Rows from block 2 of a small self-supervised image encoder, named by matrix and row number. Rows with one number belong to one channel. Each number is 128 + 32 x the weight over its row's rms, rounded and kept within 0 to 255. All counts start at 0. Numbers have three digits each.
Before each channel's rows are labels from the 100 images, of 14848, where the channel reaches its highest value: "peak on" is the class under the peak. Only what is clearly more common there than usual is listed. The data: made-up ball-and-stick molecule models.
# convs0: first 3x3 conv, stride 2 (model.blocks.2.convs.0.weight, 192x112x3x3, each kernel summed), inputs 0-111
# convs1: second 3x3 conv (model.blocks.2.convs.1.weight, 192x192x3x3, transposed, each kernel summed), outputs 0-191

peak on: grey ball
convs0.155:101086090136152164096216128061117121127095139140120117127108159196118159154106170149116105129128133112115188119146120129106123128118110178089118094111140138115131171173094124155160116127133146137091230136098129088168137089116085111129093129106124193111109132062124090046155132170090132176113132125125138219076110170085144109101150116166
convs1.155:126138169115174150184126139121141143075121174071093088124110066100062168141145153094162049097141101136125154140158174139150081129095142044193107143113195127121149078105198136119146112089146152100071151155176089150149181107065120155148114166107159154097129144140110194091092128167117126128151081161141130095111129154159138168109135114162147123137104124113097136066133085062091108092134225097126132116116102147139077081111143104090094168098131119114081145129192146111099105124123064164149179131085124151136161125097132158122115153174100125136178099102141143127078117126171156164

peak on: grey ball; red ball
convs0.157:144134115163153191067126140126101206142094148108094107085083107154151093068084179190101101155133107078112112128155150082124169082113145128096097150140112151118119140125157139121144125077106141192136120120124086101121158146106149209168150112116140106104124164113095152088109071069069123185103086148135135105041131119143121115125099105181
convs1.157:121133158131062144122130056132128161155091110121117113140102145060166096130117168095158187157152136112174139142132135124172135120124159138093098115146123160144132107087165050146142166103077161133092140124116106093119078109089158131125138138132106123048037096110175183152144085118157103104126071135135111172116134198171076178145170107100178124151186112100137116109099154097103104137137195156175204145102201143118134157088205106194131135132168160106100098096161097116140144135108087117100116126170161144108150140139147139165148193120075076156114110145157077107192135141133138120

peak on: grey ball
convs0.89:081132119220110094110127144101124153134152157116068148124143134169129112075126103159114162105086124147112181096172103081129149124157126137155144157126157140084112145176126069149135135070085122070157164104110152084065177094142118139131112104218167163100126070144126141098138103079178109115119147098188135058116104101113104126183100109148
convs1.89:140158078208145169118133159106042086150091112142176124155123113079109162120131061118130183087161149156099170087140098148171087142098114161110106126144154125157106099148172117164135113118196078134142147137150154151101092070136107117167185126147152121128095152153164138183203155133098133094097168164136237170111086161171167101130140137107130145118136104152158167113134140120161076091135109147098165171152173136166110090095160171133161113160119149165054144141069099145087112130113094104092110113121153128144162085085157190160156099148158080118108114082165120089129075116101143116

peak on: purple ball; grey ball
convs0.17:149119103121163161111191114096142171148156151160108152148176116150176138169133129177124142103110095140077049113133127123144113181127172096078121102085111143135068121178157167102105124093146164086108143109104161073153105066068059179144134207098089146108109090129095147097102131144112048144125122093108156129091113162127139104101157143090
convs1.17:141162158139147125180124072115137125105089133086118159126108108152090143132116166141153089120126067106180142152193135130099123095059180122169141180095149111125154120066121141135148173110128149111116175098170148139135119113161086091105105158089106132133121125096134105151098145108137128110089162171126106133104147059062144120093153086129184146126108112148080135150189150100048111143127127109178143128140120133152105145067116123150185134139163086186154090137213135149099106047080117116121144092129129104080122096135090121161129111192128112131166184146024057157049132109161134164

peak on: grey ball
convs0.170:095130117175124160158042087182087161099073123131127099119113092091115105207091123120072087131078101147129130131096062128133134137139125128103124144091123125110105137113133170131139121131160114156172104177143160102083132069109130148045164109089118086117179115095060142109125098128087139140118099134104147182120098062099103087147133050141
convs1.170:148169151127140030021135109138133127108140082069072075102141118123119179148141100152104097169162111113133193116085131155102099165133122154067112081183091117110163152114132132098076089116128166117127096121143144083151106172121114126084140110109149092139092129182123142125147158194129142133119159132104122106183117175138116152127063143094080130162111149074111133117146085126083144096101149144077134174172126096166165094127181104128107122158082060173128114124122112145130141075073130143172142102149152118111121145144080112180100131170114113143139102119086077089193107210094121064

peak on: grey ball
convs0.164:114108118142126157163143137123127127132094177150139098122086095070120106119099182033168103128123137075170162093170151104125142144181096123166114093112172156141137152074168170136096120149153106179082129123108140080080107052078122129101148106140142125194160179194097127162110154142082188102158142127090076138115112141125105102168114174160
convs1.164:106126117154156094120144149143164109109117201064139156117159078078092124180150112085180132107200122124110120146168188145083104157111151134129143084100125096088119129110127084138141124109052104148158149110106104161110134215103082151122140141135107106153131127028109110173179125155139103132192160128112136137107083172113169116123109135114139144088243094145108164108212109172127080102064160135104107172137135113121145111133216083109112135086138167138073161144152116123159170164127129166116116115136120127157135148129178100139157135170174091160103135120120145133198099147119099161

peak on: purple ball; grey ball
convs0.188:117122126171087114115186113125136201131110132162120089163123151127152134119125169157099129098098110155108131132110034135081177117127170074100131127121139023079091139126189152101153089120163127103129144186119134158150115160091148129171098120125131116179141052136143136164098115191112117129128108145152163061087122102144108160173172069107
convs1.188:138136133103142166071164147127156157110140092083119064142125102189181140130126114110068155190153093110178200124114095164152117156120080097099124125113094110092172190122106136158095119168099097148157114108109133177131093140142095130135073123074095123150089098102144067141149117109160123135120119108113132107111119164081095144080095113139105093158133128148188100137108122111046155151164074192091109090120113118104098076152105127113135145131164128142192142086115077132126122153058094122179085104088118147115162101149146115179127163131142127165135171128114201086000139112142141100

peak on: grey ball; purple ball
convs0.129:100066081131114199098181131103135174127136145178095081127142098173099147142113169149082120160111068097159106118159059122087127127110195127099126072111107107119103153184103123114193083165116121126131149131119122099183121088128124096198138118145080144133092101139170130127143116168105041158131108174137182130116099152142066134145156123107
convs1.129:159125151106165075092106127131192117089093161104100129100209126128110104111112165171102134165084137141127145131164171123138141139112089102161133088153157123180178124098135164134107171152152113119089135116187081134117134045085142115130067178082091162150126091129159148096118076119147113075160132191142131096082111127118153113112137126165122098101149164118141084081133113178064132165138162135106158099067099174149121146113088138098153176173173136124184127157101102099108098147115036159202094116161166131183105082136099119118165097148133130161195137087138113151050098112094105167

peak on: stick
convs0.190:170156138055126133117083131120099199078077160074130124104117115163091181090144139093184092157116141126100141100155133169049132091088078114130130153108174124173088205123138167120165113088157127163170134147115117170140111095121125121154134108098087111162137117132064146128136104112138206133150116129118228118094151155139101123151163128142
convs1.190:162145159151172115149121043137135120135152108113105148144194145152125078146107127092139129163118045091145074088136160112140130152070081151141127107104161117139141153127125124090100067091131196123129156116119120101161134197139070127041150084151083129116147144153149129108114116158115078108113131151103094090103128099155151132145114187093094137085175120159049169137226145117142163122171146112120096094149125144129180096109138115152194112098095160123127156182087127101148160134177176142080140099070105133084129081054114149131125116104121156209178120131154158172129141082150124154

peak on: purple ball
convs0.178:141125145151086146074154167079066157138104093121111091117135093127096134103124176135120141119118157107147123096088163075145175124192101097116105133125149133134091163119150100162193113154159117102113173156106139063117117124103093092204126111181116084118166045116089150106108159123166095079138125099114127161059132133169093109094221129108
convs1.178:183147122142122120112081059082129145168156144108129096137136099074141093144108138128102087088098123134118175154118144117132141107109119143061109145141170163158103130143092153140103142159156097140104119086008058169120060118129206144095110131102180149123148111125096096117140162143118192143170068126108090082103112190137070129099142136162079089157063112143117146103124163127144117141132094079173091105070139152129099093152114077095077152120137146141182155176125165158134113137056072172114105127127157150174117088139143132198117146113162126128100165148135077130191152162118146169

peak on: purple ball
convs0.91:137096146181139155111091076146069131106099115129092076070124123141136126125095121119082147156111095163114140102065072143102105103168134131137118124110128103122125116129178103087141132067087082123196071133131133111147134090133081128094096115146106164075132142134095105169150076102084075220118121103162131058128110085155095199166144170112
convs1.91:103080127105175139053139123113115129126134131094120115136126083171134140147105135084103104146100198072084153136161085153150136126167119120133144095185114134155102136070073112124117062120133105139111137109110160123090093182117149113084101138141144094130039122212115148080126168121144132068073139118143139091116129164092122113167185207173105121075083185159120134150162190143126137139124081101153156145179104117169134138116128096151097072113135153153201160149109064118060131158132096144098078133094128104148038139121083165115172084121129133160144189102139137165082131107127136125

peak on: purple ball
convs0.31:146129096151195162154178132152147127127093148122119104098178120104148132142091164146085152154045105148127130114134125133130171151130164105120130184120114142103127114179134102108096126106205120110124115163091145146129174146098125153137060139183121134090106060166156130102106096176145082101123146108078111193076113178103159143145234182150
convs1.31:126137162113162123144145123109130100136132106116095136119138086110152140123152120154163136099090098087118119096130125140139125181043125173153172114173093066096174071121126090182084063109071184136105077124164143130136137136163106105125170143123127088170047148145183140118162183098144071132106156132117131149128157180168126138122184166120100119147106159111149096092141128159159171151161076118110138202104101147144187146067135115116037173181111119097140137152085130067157111176184142149175148128111158064092136119125103103088101115183144117152170109099126129100190188179134105129

peak on: grey ball
convs0.18:127141077108163127100155103136102145107114147209141125157178124173135119083193159145094071105083132103108120085115111177143143147118208082140140127126109129133147118134101158171133088128127180066168132065134188103150101157148072143148116127155115144105060088119144164101122157146122139143055079108113176140101147167133076057133147090112
convs1.18:082122195137072109108197132147123131150156161168146131099167104151079135120124126170164185207124118079156116075148169106107172150075140156118190159143123128154148163130104164138098160114091132124052113106177174163109117123115090068140143153112062072062122127190126181084123181090107153124101083157101116145062189118123157106170103099139131102123043184136124101170128155098082183140160126117151122129145087165151100115103132143145122087178090119080177136097131121135103087137088108137153125094108163129134132088124108093112081142149133164108128133205104138116091101127140082133